config.toml
encoder_arch = "convnext"
model = "image VQ-VAE"
downsampling_factor = 8
encoder_norm = "rmsnorm"
encoder_mlp_ratio = 2.67
encoder_num_experts = 8
encoder_moe_every = 2
latent_channels = 16
decoder_norm = "groupnorm"
decoder_weight_standardization = false
codebook_size = 256
lr = 0.0016
Rows from block 9 of the encoder of a small image VQ-VAE, named by matrix and row number. Rows with one number within an expert belong to one neuron, the router's apart. Each number is 128 + 24 x the weight over its row's rms, rounded and kept within 0 to 255. All counts start at 0. Numbers have three digits each. After the name is the row's rms in percent of the matrix's.
Before each expert's rows are labels from the 100 images, of 14976, where the router gives the expert most weight on average: "colour at peak" is the nearest of a few named colours to the mean colour under the peak. Only what is clearly more common there than usual is listed. The data: short English words printed on busy colour backdrops. In brackets: how many of the 100, against the usual share in percent.
# router: slot weights (encoder.blocks.9.mlp.router.weight, 8x96), inputs 0-95
# gate: expert gate (encoder.blocks.9.mlp.gate, 8x48x96), inputs 0-95
# up: expert up (encoder.blocks.9.mlp.up, 8x48x96), inputs 0-95
# down: expert down (encoder.blocks.9.mlp.down, 8x96x48, transposed), outputs 0-95

# expert 7
colour at peak: grey (100 vs 21)
router.7 083:157141121092160088110104134118119094125105113170125108157129143097144125128124110136142150142149139096179116061114137119141141115126134136145134122191141115163142179122111134127147153143113164112143135134147154139037112139132116111095138142099128112129114078143126131143116115092106091121
gate.0 168:137160134145146080091110164135099121094108097154142143112144130122125113119166103124135151140152167137136109108134178099149146096102139157153122093119145131153108122136128159168163120114086142094125118144121140142124100137092140078105164118095145094098092103156163135155093138104100130163
up.0 169:145163137141128099102102174134090125107099098169141149102131127103145107122172104127136151144162143128132110111135165108153158097102149144154119096126150138151107128141114168161160127122070162093119114137126146144112111127090152085105157126099150113102105103154169128157099139097093117149
down.0 159:138098109129147157146096155115103122142085105150171115169126145116113118112151142157156116141101096101142169094121106117165151157160114143088107158129107133092125141110089156147153115120155080101112152151119136112146141102111108108160148122146142168108156158157118113096105119111164172103
gate.1 048:128208143121119104127128079144125100101130126124142129141152112151181111128080115136126106140120101085117109118151148109132125106146137152121135099123121145155150129132143173086147148142147080164127119099112125126158084169107107114129106125114117144111114156120168100164147122163135156071
up.1 046:148177146115138153131129097184089143127098092150116149119160077143124113149120126152149125097135132121106135112132114133126130108134116132120054124138132119125129126185122157115129099120158092100143120097167075128143105123078114125135160092069155151120112133127142164126137092112114120131
down.1 054:130176101127133154141104154120168162110130163115134142105100124130100146099089121147122166120143099121151120108131138098139144122162136104172123142109086179139068154100157138110112082149132117133160120114100104133154116126181115138095113131129092128112101173105162135128104126144147167112
gate.2 046:042150109153135108152187118141116170122103113092163120154126125136152130172146136118149109105074093157129113144157138115106116104114103142102126090132123149130111113091154165170136162149102137123121119119120113084137121127138113110160143091155120100135111113115153168121106109124125144119
up.2 043:149117116108077144082109083111105135093139107155116111139081135131133115151136149135075124169141133099114176141160104135124126154154120145157113137114124140120142103143132121107147099169141102135150082134137146164078091148093132108089127085167136095129128155146148113122151131143134165106
down.2 051:121180128114158109084094111128146127102145122113160144153086101126169174125091139162091116098094125124140135156140135099125159155140113143121093123123099177156131160135121090153129167101115112146093127130160118131117074114113143152141151183152099148151102106116142123133153143117122149126
gate.3 169:138157130160140085094118154137105116081101106153143148118139134112141113114169098120142152151153157135136105117136178105145143101091141154148118095134152131143108129137117163177159135121089152084126113133129140147109106142089141077105156116100155106096099098155169130160098135115100124158
up.3 165:145162126152139099081098157122109124095108100170140145104132125105127106112157098133135141152158160139137109099139164096159139101105155144152117103135146130156113127133123156163164141121077164092122123129126145150108107120093146093095151105100144112087094094151171133153105149088106116148
down.3 164:130103112135161169145111141135116129146107112161156130171125138114118106117150154174162119123102102097144172074114098112160159168156128136100105164117094138095115134116104160140156123127167090116131132167124125107136148107130110103158153125138149172107151150147104115099100111108162167102
gate.4 102:106135108147076146152155126152105164123163117118135108162152160195164146161125136113126145141114130120087121161145121135082093128118147147129134146094118099109132110115129147143120117121114073120112112166147091125168131135121076128176125118141125165141118142143127130116124171185109159144
up.4 130:135163142146142109100102150132098138089113093155139129140150126121129112127184113117131165130155156141120115110134168098146141097105129155163127109120149122142113110133121172174159126110077123094124123138131122138115096119103139071113150122103154096097090102160180135160083163115102141138
down.4 132:104160138131103081102160106162138131106155133097109151116136115136143123143076100104112126123140154134104107163130163158094106101107106124153142108121141142159152123150151114102096144133098178148126101099136127151104124175160157144103122130086114109145124087090150151157163122153113086160
gate.5 175:146154139151130080083108161142099139106102090157139140115145138109129116118166109112130142137164156132133114107144172099147146092102145149143120093126150135149110120130117170173156127113085150091123121142121137149114098134093143082101170113092147094096102097143166141156099124108107126152
up.5 166:114103122112119166158157091124164124157146150091112110136112116146124141132085154137113102122096107115114149148112088158104103156146115109092146167133098119100149123116144104098102125146175103160137151120132110111150151127172118176157088141161108156161158143106094116099157125166153123113
down.5 158:109145128127099075098158111121150121108150140106102130086139111143142141142088097096113139119161148163123092161135148136088093092099121115154148093134170125161143119142165088116100148134105162142136127087130128153123106146140157148100101132106107098147103089110139148154154131141101085159
gate.6 092:122143145172128090081112183134070152093123103140138152123149135110131127132177117112130162142153155126118109121147183110149131103109139155123128102118128133135100086127133161178144118114090131086113110142134113144124115150112135070127146108121145101102102128160157129159085144129106136158
up.6 081:118096118102126156174178096114145109156146167110125107165117096125097148121088135136126114111110106161120121151105104137117113159138123093130158138143095106088160150133124121111098136157171093159122134100134100103126140120171128148149075138164123126155135161087087119126148134172122143105
down.6 087:114145147118120090135156110150128122138156135109099125075105115124130099132090114092112159156169145169127109169126151129105092100097119107131139104138128128140156129179166115096119178116140169140114108104152091149108137149144140166095106137108132097147108100109156154142143131145090079150
gate.7 141:147155133167127097106100165131094138113109096158135142123147136133127121132173106119147163151141158141126114097158166087145133101099135164142134088119145120146110112148126158177145136119075149087119104146126139146123091126094131078120158114096141089102105112160168140167107137115103140151
up.7 123:113103119099127168159169087123155128156134155096111114153114129138122146134088150118123111102100097099123129151094084162111115155156106098117142157138121113085162148118129099079106123131180091160126137115129114121133140122167121174141086135156127164144154149098088120114144123136157133098
down.7 130:114135134137120093112169108119150131106164156094110158087112116126137134145096111090081139116137162185097086153125147134094107096110118113146138094119151119150135129159164095131117157135126173151143100078149132155113112139141148147098131121099116105159100100119144149139152125160098084148
gate.8 167:140168126152144090087110159131090128090109098146135128111142146110134113124171101120127140150158166137116111107142173104138135088104149154147130096134153138134106122145128156179150138114081149096127134140119142149116099132100148082115157119101150090094101105146181143158095131108103126158
up.8 156:110111128102109172170162091120158126149153147096114112137108126145105143122099162135128110105101093122112153160110087159101115146139110112109151152132109117104141132124120096092102126142171091175134137124129117105137155126171110169153096143164106157160159163092093119102160132151147128111
down.8 154:112159156120112084109154112128147116115163148112110142088120116147143125144093108104096150113150152146119115162130157147086095106090121099149162088117159121152138120150159106091097155139103157142140118102135124154110104165138150142091102122099108085147104111109143147144163123158081085146
gate.9 043:134094079141111137121144117163144152149089179114115138104146118128148144095148141139126078138129123111149117130095105093128105135105136110147180128160145116106122156162138108119138150126148106142110151113080121142090158119115061135177140138139099099157139104121097150116079115123103158102
up.9 044:132128156119131142127166118169109140088165116091166144142149135103189102130162162119147099135122171116165151153117097157119083100154119109095135129141125142110083150121147129151109153115144141124154122157186121116089166135139161159114113133167154153141167108134138118119140114126106135100
down.9 054:115134135093139180147104088122155107119113135184123169143160123127118102101139059138146106148120156119154202108132143106107128092141126153126126126131151139117134150101113131143165094115119163084142103094130128175163125142140146123132132156123144078136131113117119134162114144098142129097

# expert 5
colour at peak: white (77 vs 13.1)
router.5 104:113125117194100128105097161140099156106141126133132161090153159166143109137149137127149129153137143124098165106165164065119115144126150173128117112116122109140094126143125146156183137108098098087136126129155144139174116138107123108109172127135103131120102138146169152130108167138114101140
gate.0 098:075125152102151141107131116118141130192090147116142165129122119110110127125118124097113117145130070128183123135113097128158143137141112109119133169169116141114105168139141146087092148113175140133158129131112147130068172123150119139154119124154118138151175101100122147089162113119124130130
up.0 107:092111101092136121134130095144141096143125177153108135127093130065130141114119130126141141118125107126177088140108112145109100121138101124066096150139128169105132151110163084091077146109162163124137121144134132126068165144145135151101124128152099121127160137109085126113144138135141114132
down.0 109:100142137104090122127139122084128113116167115096141085145129142152076147147133094142114163128134090086121135138136157150130111109127111098121112159112171145186103143153100113163111146135109164130144155083100116102165084131114166139131129152101111103133121128127129141144086173149131143161
gate.1 073:148133164103185124097178108134138137153131105145124158144107140115098123154094076154115144099143105129125108096141090151111129151128145152153155086130144140148127114098148100116135143102143097108074160139110134164129096124115159138111097180118112113087077116116086112119109131117144134119
up.1 073:155130105120155164095088137117088125093110130129123101150111118096102114132116105159140084124140089096111135139135104145140076097125162140112125136071125118114128096116124145128123151110121179104115147125156118180127120135083084159168162121134094104142116130120163117163177128114150116126
down.1 078:178151147148133145124119150153131121136163091134098087076143133111136153128085140112152144114159131107163083148129112126168127133145158126152078127132150155098106133175159106099146140166156108146127134074096130157111133130130133129130129123112124077083143119137140158090123126159126155097
gate.2 087:144142112087132114157157105105122072120095144111108102096108142128152098124128107128131131115120165132163125152090129173094110094126109110144123134154127146174125148130130119149087144128181156118131121123080148098080106130165105102099106136151164136091149128098101083147136128091131113112
up.2 085:162097140151130121127134133087119134147124113116164166145141091170121097118094122138148109117161125138092120150134162073134152127148139162148149119060153138153164124119125126105137135127134096106118118139113125135187111113142113109169109124100142123103110128160152144156139123192105185143
down.2 088:130124141118153121168149142125141107094092144144116120105133148132069196123082160141130136123176110117118116152098130104122161133156083107135130147108088134127158109103130132136123084113124111146146097191123108132123153125117119123109097151148087139162139156135126096181164126111148107118
gate.3 066:099129150115116108093114089145174126107076114127133120112114151098144127171080118150088113157123120164185109110121111165118111155128115113135107165094136153125103120089125093115096121095137158079134146167139122146118148087113121155115105122155148115106117116106088129101127170110140131120
up.3 075:166137130121107152111122118097117107127130163150129114134109154143111110113115136128119101103107110165131119157097094194122139113099128122111164154131131157188119163114118137138134130176180106116149168087115158143137156159122102148074132099134134150122127080131129114119177117131084103117
down.3 074:081148142132100100176096163123098128143106114123171128139095155146131085156159160136125172101116105102113103140135112125110115125132134106160096100125140127091172116077162144144181089166105168135143141125164115153172128148112129097137139134143100128100106136125117124143113158128138129104
gate.4 072:097138087159124106147127095094125081169124129103142137111130134126148126090091098160113131076136134106156074120120102093121120154116170102142141146099105105139101113110151132124129147111122150107182126116133173199154125141120140121127093116131141121125123083100117148097128127139128165098
up.4 075:124122143132119162122146151168131119146156081131117112076161143170129101127099115139083077154114091135101145108155129142158114100132124115149139128142135105121120191124133122152132111130113115122076089140126129128112143133130111077142116137168120143105116106119138098136085137116139212128
down.4 063:117149167082107165125121156123124173099176145096107147120121162134150145139097149107121149120159118131148118184138084151156157131166139134133126132109082111119077096113136145148148114104159123138156181099145113141109120100147114105141128132087150141092129099139078107132144149147135132116
gate.5 179:132143142175127113112105150140099132086102098136149144111174148151108130123154125111132132164133145116113119114163143113170129109122158157159119078071135122137123108138128162176151112106104145102121132123110137151197113124096154095108158128104137115103097101145170110164086149112124114126
up.5 178:151149148161119103095126146135098142080123100130145139113142151140134122114154119104136105138141137125109125101161175100160143104118168154168115092078139135154115106132105142167170123128099142102126113137114127159179111120084143105106172117099154115110090106160154120128093176095132116138
down.5 164:114142141124106101134159105113138117126195101095160138132128115147127143131116120133111138135146129109116091148159164155104092092093167114156122115139164148137111128151100085106118137120102182132172168082096117151141091130139159142097107117074124109138141114105128121153150166148105108144
gate.6 060:120139116092143144160125210131125127151148119118098146105142088146140123149121109091142169126130098188111132100154151131150114156101113137118104151102152127129151127105174160135130140128119103134127113151114140151059109105132118106186133130151146142095118117117129167129130106172114114164
up.6 072:124159096175104135130129154130156107145137176117096138131124129133112135113095160171086121160123088105109079127136141148161102131124128166105168105068139140146130143117145103159123149105138177149128166138140086149136084133122153119125147105093144154122127131142104129127135069146122145154
down.6 078:117102149124079218079103119121123133115103150142166144131118115139188128081099161153137109109138139102118165169113119123145108145145173144115123102148155110124110109117077129102108157140129109138166143144116139126144149161164124130133121110125146105134106119144102150128121122115141177118
gate.7 070:123140104169124173118130132141116157147173098118109126102133087151125129121156141129127149138135164106118102160134113140109094115112168158114128099121114116134138120103068099147163132093154070083088141131172122153177114155099113102120110152143163121120121154122147128105122118170155151145
up.7 074:110112100114130127117121123091133121127145134135141096131073159124137108107133156111126135068132099141141091102132124153178129099099156098141123138108143161154121124134125088110113114088135158142136137159142174156087131119140144168107078055135125128122115149159151146095130152123095116087
down.7 082:111123122139158150133112149159156134135060120137103128125174148096148138122120133130151094136136144105153122121116092106143088128106091135135130143133084136116166117120135135172127086117127097155160137145138120137130139151136104171123149168161110146126102107082119112150099101085189158081
gate.8 126:113092127100131104138120126107150110162123167145106116115124122092109151101098154122117119118082115125150159124103088131117099167159117125097115144145083156112125153128136073118092122146141133188121140113131127112084161121141111152139119142157100121160176115095084132078154100109149129099
up.8 121:102106142144137134158125140090139152165136184088089119106118113104139157125107111147126116117119079166150141156132105118126114140166115108084134167165123125108149147135142107092091139127117125163124130151131129102060167111167136133146154142145134139169166130108095140084144133133141131093
down.8 114:102083142129092094147188098102155119115179115103131136128145118130096143145118086125099120135139108141112086111141121147114118074119157135157135121114162172147140167111099083118103151125073159141161139108117146130129113134159133162109109113096112106139130123145185149134117158122124114137
gate.9 073:080108134128121159205135124126121148163153144138123117124148167177153159132130116116151092112096103132123124147121106130109125151118085136107141145170104119122113142141113140084144149116142078177096106120140105089092117119147112109161109148137096119132138162100149120105141137186125139106
up.9 083:169160126152187111120144122084076121112128085086113125108120105093123121141106124100139115134149121176123123152111143130153166127147113160146104105131170131153087129140146140140151109164141151094128178145102124102125131134167130125092137134059158137117114122118116109118124115086132147154
down.9 089:098131140156120143136154105114105119153101143149107124117117182130154124100115169100146138133116141150136183105080127114118120124151125113090132128152119102161163129076115162150157114124149121141127112113146110132173144076104121090179118129140138142141150154113132118116080083116173095096

# expert 6
colour at peak: white (100 vs 13.1)
router.6 101:143120148176104135084115173129109152117145124123112152104161134161154105099112150118134104138142116120096145138162148087092112178133190150106137129095133099117110107180135135163167165149101103099106143116161115143158133133123110102146163136126126129148122158137158148112090159145117100135
gate.0 180:119117148155099129125138153166091146114146112146134129154147138182124131140123157153152125130132157111101156119157161101125117147114151171150170102097145137136091106133117146151150123128090103108119135108127102141225093132094139098157159138116147147101094123146141121153100142151123090136
up.0 181:108098102107156142162147108109159106143121148140116132115124131066121120136107102109108142120121116145180137157109109145116128145143114094078129158159119132098139174117147117092088126125146120150149135122149143099042167151161110139136089102136111098146162153127107147109143105111140150114
down.0 166:162114101128172165094127153168106122152077119181119111116132103119189119136134149149116118133103132138138144105096117132138112165135092168120146160117123103142180114133138108134132119137160070130075093158134132126112139116122116120149153136153141153128121168147125096114142094125159126084
gate.1 086:117137085141133093129139150098114098097118135107129113119125183090107182131139151097129147144130128175117070121157148137111115103114147137147096126104130149100148108163106153132127161154138093154148126088105106150152150172143124103127119110095111172129134139103079097152129095113118100102
up.1 081:137141139154131088155118150151139140100171139137134114089112088109125131139179126126153102110130141130159123151116127167121145117141134118079141100153139141105166093135102150145143118165143109163111143096156123131090136122182115129146113146125097117130168146136176138153176134072118145181
down.1 094:165114159117073153109152141090139155135155100112096058103123105155139150095164150104124123132157124148120129125170116168116139113134106124151159116165159139128106117156112148151068179109109126144134148152097158131094132132093118116141169141169135112121125120138115134102124122125145094123
gate.2 097:138138157115109129125126098153149132178131131109144135136086089123156099133140119118129115116127172130121132122077175138145154123121150096139153080135072150161111127118139143131100162101183123142092114104107083160124127157132148079153119139127110132102169078130120105129120096112121168120
up.2 096:167163117107159136121131146113106135158136132098139079121153109130150131095174137141151129123111140154140119120143119152124138155136171099105038112146128127110151158093144155120167155133125120134132080105175140137107123119122127154087081129119132108115130162162092122088132151138114159117
down.2 093:152132140134132183122141110110126146145123148097133148140154137127133137183116116143153157084113120111110091150104147147138127129168160066114082152120067142126078104143141149076113141130145167084110131107114137130104127086139101097138120126139128135123119144139096131171143122140152083134
gate.3 097:107074201119109098157102146139134104092134128109128102151093151109137159105135143115145119111107141089163124119096158145093056148127124098099076121136116132143165134116109129172154140116122146146152164129116089103093139126123102108134126137170086122137120121115127150126132121141139149135
up.3 098:152124150137111107153138148136083092086148146114164077118058158141125123159146113126113129110123109125117095123121165110086104132143142157102163159150120121167180143116087138155157076128134104123123095120129091105138159132139116132113102112134123120117136094134117167102139128103087155136
down.3 092:116162145184103127116132151111151139139133077114135108074138135108162104117153145123153110116176091149132135153141131175094101111147151135142149134126118134147135136136112123146153142126151149148131143097163138139118148116074144128169148154067087148141163171168137153140097117102132151123
gate.4 096:101107114126114157094114145153077127149132094124153134110154175125119131153139112078144151145101133151130119146132140105098127153134117148086099164106102101151135125112148131112151116099131145161158118145073158194107158158144141121117110124165097130146176153123158137091121113139085124145
up.4 090:096125155106127130144159115162148140158140099161123131158137119124121123144110092123093166108122122152127118121152106120130212113165138094101119124137137159131139171098121135101101105138178122113105127131126126155106172145103162159114070117135099119103133128092075140159106147106134110110
down.4 112:145152135148125071126097125151148149154119101118157148177127128110169103104135114160086172134138093080166084112108144141136145118134138138104138115168121144179107148150144105152150114106121131115119142146190157111119138121129091128147136143099121125107126131105129144164112074147086134116
gate.5 076:119148106144113143152129173146150120178139126106099150076119154141118153152122189116119123127175130079098123080168157119144131123124159144143131116133143123125090135141084106127141179142120128147137154105133114154144125080166159122131157099108108118152124097128167157093127134163132102127
up.5 080:096121132108151097137144165112120111091135136126147098103130145094140102123120129100145162145140157146123132129109122125104103156111151157116106176148168160138155139170109132110139145112121153198129115105115085118151160101122116129126100138123124169085129118130116106065141162068154109127
down.5 086:152116167117133180132118106111106082117105116130119105170124120113122105138112127137162129165115056113149097122141128089128132134099131131159143138108080097144141103100153133112117156161080149137141119104127094084140120095121139142137129119151126104138096153166114134144166176094144156159
gate.6 084:168148132150113090121125128129165112098166122144138124089135117131176137104119110185093128135115118138084124126138142093117157115108092090114171137156103157098135137096141175121116160155151144126135119107132122130126145173133136144165107146120124104138141122181076112176147117088141104116
up.6 099:137128145134162156125119123133124119126127087147145115113112101103153129113125117148109135137173163082085145133143090082126116168112102137126083090155170110107119121156181100132116152129171146132130149086134135184150082102093114130094109130132091150135125130117146125106115113147072130131
down.6 085:143146099144194098177136145136156109112137149112123119124143116142143120104143095108124098117113132129106156154104124134138122148119110157119125089129084133124152148117141126168136107108148137142100090156178092082172130085123161132118083125141156060159104152117121144137116129138172120134
gate.7 108:142135139115123129136143105126146146131153138112160102133182129122116114104128164076079157114098144124100120099168144085130112130111106106099140117110085109108125142107154147113129068105129082108163121160147149114142184200109104126105145111114140114137122110094131146137144123164116123114
up.7 096:120138129163125147126102147132142109144099112122151087129140151106112076124124129132130105111151140092103171133135143137095133142113106155104122136065154152069167142131080129155121115116148140173142097113144118136093119130129129133108158070126133073112157082118147113146109142134156172130
down.7 096:170162122113129130130180131160150140139145166141139128128167162129139127147122107139150122162157095145124115123126160153115124126134160112123123137132166083103143166119099142161143110125098138114084105107118113136107113151127150089164205130143139133114176105126100203130126118132159143126
gate.8 111:116121132113101108158133113132100137111126130128169073115146121151122170156091140120097136112083130144126111155164139190125139136152148117136124131123102093120126131113082146131052098130144131147152165142131116070166074097121135127142106129134113148149152120104139111139149154147097126098
up.8 100:139150090096129131137155121130133159127141100081113087151124190133156137129121112128129151115114099141138122129154118101106088164105144118141127149165123133068166110161141168129144149131118076130114128111150126140124107130191101134142116139091129155178106140143108156134127170169114147100
down.8 098:143085103096141093124091099146124127088157144090131131142167137118093130107146133158080135116093124112142076103136153124145132116074127114146133109130087147110163137149102112123127164129097137157147156133097106124102102163128120118146108139134168125140140109125083113153162193113123148150
gate.9 085:133091140139125156132145082148146131162167124117146109143104131114128118131092118142140113131149115164105134127159075167160100113132102130110132118123136129114082169087079161150108113148132119169094085128103141139127132138144087133151132163141122102166127165122104197116136126137170153121
up.9 097:136076145127122130138128173107141138175138155124149093120166126159108137120123135148114132130152116111158125092122144103090114156112122130066100140162129165120125115090143132105085150107154101088079147113097153128143118106168144151138138150141122131134141133120116109075120169168176149115
down.9 089:168130093172100115131113103118121156095165096148136130113162105112081140143161128113114152120133137103108124069179088128127107140108131155127137123106138160150153119142111129107147149126068146133126107086064124150090143158122137135151148143117092101116109099153111112137137130131086124108

# expert 4
colour at peak: black (100 vs 18)
router.4 097:133091124181100145096117153131122154123142129125105172115119149175162129117110138146140120150108148128108149138149163098102104153141151136099148158086138091106110105166113143148174131158094096092107126136143106163163154144128108106138170138148137145149139150130169152094085148146134100151
gate.0 100:121119142096121152103152101161119141159115159130114142126103101154102169172151154133122131120140128135131155101148085129140126123151142097170123086158119121132114103156135125099124095147141096141077097167120141132159143122207135153133125134142148129158165134092086149110162116134154146087
up.0 108:108099143103105130115103066152136113112123119118156127121113125138133116092147109092139138148118104117163141095151090149118151134169109056146136149131120140179127127108102115110105131138135111122160132111166084096153150129147095148103125146118137147114155178091084113115167141175127107131
down.0 105:152137086149185133117156104156111143101135126102111186154102137097105135124090125086105144124102100132109124142157136131143118099090119095168100152126140151140111144121116123079143138143099149112147139112124142154143191145060172147109125147136154113112146120121148116115125106149145144159
gate.1 089:123121155093130122132137144175122165100115117112154106178109162144149116142136118107116167077080148131111159151163137163131119116167128134154130174140108126126138170139133146126090101109153096139115156140121097131112143095121100095098115127125132150105128162092089175145160131175117119111
up.1 092:118120131174113112144085128090128119141120138175138111154171107072139135122159144138121139147126157124127131121064137120102143154123186159133161123150145150140153126158129138116164135129117170112154126148107120134102142148164111139086146125116112121119145104142175114165104075076123116104
down.1 099:125166120144141117122120115115122131166093129141144138144156170124153122143177162148121122134123134160134147145104162125118119167132117135146092181143142126126141120148138149178105134135096147198125054186097115143112137117083136134142166143130111117144150114150104134125142153114159170119
gate.2 106:126117142113132147125156097155106152132136124113148100153144149129107156145111168123128155103125149157137112157188109134135184138166112133119159124134125126107115108097120129150120118095099125138091135099168061126164168151147089142147142169123107115167124130114130118120094121198146115100
up.2 109:145134128069140156134148097181141125103180153120149133102118115130143152151108108115093161113105144122105136112159105173127114150129116152140090128079103139143153100100150093105093103128130149133108110092128123133149139105112155145132115137145101155105115158156077178126137112156161160105
down.2 097:130131099106138101146111130125141106151149136064133134161164117163113111148119146147105160125149144130116095142147108159129128101120142127147179094154111199115089102118140085123151100149082104142177156095144125120130138100110163131105140136116135115109158092119123121119121093124101085157
gate.3 096:177150146193127100098133162079089118140110154134129071139112128133111125110125156143123100127162132141122089110136137135115120123124127132119137105157123096100123127161109134079106155121064159106096114129152115134090146128153090105112126094125128094089108123144132105148109116101109104167
up.3 093:149142131102145114122154114100101139113149090131097096168115087089165088095132089157121142130178157109131109099092101104133138106163146117129136151095178150177134100104146126117160145109096157064129138134153168130153126140130155136153127119098125111116102106127142136121117110130147141142
down.3 103:148145124107112119114132111131090098076151077072150129130126137134093176083136127144099103147152155151123116129163146110120168096094114153176141138102132124137153089138123117091122113107106134126163131120077138138104085143077125158135151164135143153102124151153149154120134124119106124115
gate.4 095:130133155133155109130156136085158131100087118115123113169132104101120146088120158140137138142141154133137121115102124165136138112119174136122148116127152156166119105057132135121097088116131124123189116099150126116113111170114184136111106131116156124098087092112104121116134138066101146130
up.4 100:148137148073117125145147088129127140143109140105102093113133139161116131114116135133125134125079098081142068119102095161118162114164099143134142103171143101110125138149135112142170140123145125111092099126129125123150121132126168115096114176113098135133129149135120131122107142161166192072
down.4 088:094115169091101134165156153124118105124117136130112124141116164161151132090132121175131116105147092109114122134132151160140126116140138122091144141131098057145150105106156169138131105088134131143117130152086125150132136072121169111168141097166120120149172127084155117133161151147131138131
gate.5 097:121164128136133147110106090122107148132104115109129165130132114154156149095131114131097165078139119161107136113110140119118094107132123147146127149132138123132120117164119151119138112126118156126131143099051104176140171078099132128130125097095151095153085086158120167129137128170113101081
up.5 098:131160147127169097158119158113128101104156121129131133132136108183090154165093154096137123159131111149138139115113156165033131166115170132123101132103118136165115158115127136158132146148123129082142113108120096140157117127131107118141099117162148119132130143133158160155107107127123086130
down.5 089:131122123109157115119148141173147107125110138086158126140151120171150157129131094119126116163143129145109131094162166140155165091131089134127098136109107097134174135127140106129067126080078148154135145124152139129120135116115143120149114149103162091100138068087133131127168110139132157160
gate.6 109:108123145091135145120124076146148132138105151162113123144118183140086145125133126121149138082133099134088148124135097153120122137123087115153113119121133148130132121086111091107087113091126086191115120132160121126150086102124120128104113139113174146167145161108097130096121121114186119104
up.6 108:150160104189137097104060172104117101133131112124148149111108118130096110140111141132144165146138114137150115096130154057171133161111144138124125114120164164117125111160125146137139177116094171111112135119148129150130156134135129112121171141129115135088122100153157094131102138093114117129
down.6 116:099093161148159121132126134103124071129084126142128108089095150168120095121126121111146111098132108124120124176106156100143134159135131143075100144133106122143104117083147174124096126121134086145103120129133081144131142113130160119066118093146132110116118170131097144107086104119144140137
gate.7 090:139125113133145133103105163151125150103216113128160115128116110176125123108123144140157102114094167156150113117142168109119140123108135149164139121126145109115111126138162153139163140146088105109109104125134111132183096133073155106107171110129154148103079108136131117119119091154148141124
up.7 100:115061114076145113103161139105167088174132130108116114119110149099137183113119111121154146124131119115127074162137077156134108124129106119083113154153115094111135171126186138131124119121152115110140120102137131123102168122130130143138114134147107101135176104117143134088166137130141128119
down.7 100:162134148103164135155132141155124143130104136165101104089123157093139104103137155143168107116084162128119126087112141141106070117159182135145105129140113084121150128137164166149167123079160123122131073148141098091114137134134140117131150152113144144136143164134101153106123098117142127117
gate.8 106:178141159147161132117094132150155143155147087114151084156138121122118095122114144158141090098117145119124168130096151094158123145102124138138137078085143167134143127157118131144142133163115122086107119122135116128081105109125166149102120164091171113101132075135157108137106123118137155148
up.8 101:149115119131162137123130136115165130143122174113115110138170098142142103177115104108143135126092123151141145115108121152119160144097089102090164151156113131146104144096130107106114135112115111152150133079182153148135182120135151160116100137138155171111131131138127113134163174084179104118
down.8 098:120115147103171132131118165149147161113082110143109118160130123116116111125124125119131142149120147124108145141121166100126094124133091144108144109137143065120090091116095134140137145114159097107048081186167130129128164125148138147166130100125132172130117127109103115146093108149116149141
gate.9 096:117141124104157118150112089121157140115102130105146169127066140112111163113147134107143157114127137117165097152140074112160164132178148145134156131152139126116096113132137091120105144103135152113102138116084160135072151116147143169124190140111100109129143114137125121126142094118151146085
up.9 107:111112129143176098136165126109122184163114133111102143144124144141092099152092111114119133075120148174093132122116144157124112090118178150143116155146143130148134089095089114165126159145135146079125124142116103130149091118105105136146149135095137124128074153173142132147097131144125131150
down.9 094:132143149119138112156128141128129113148125133154149163073135084133175164155139127104119126098127109142136149155117165088165116154099149141137082174124128084083096157126087133135125140090185106133128143133136134109113143102171118124146193086145151141101124124139131136115128120109113108134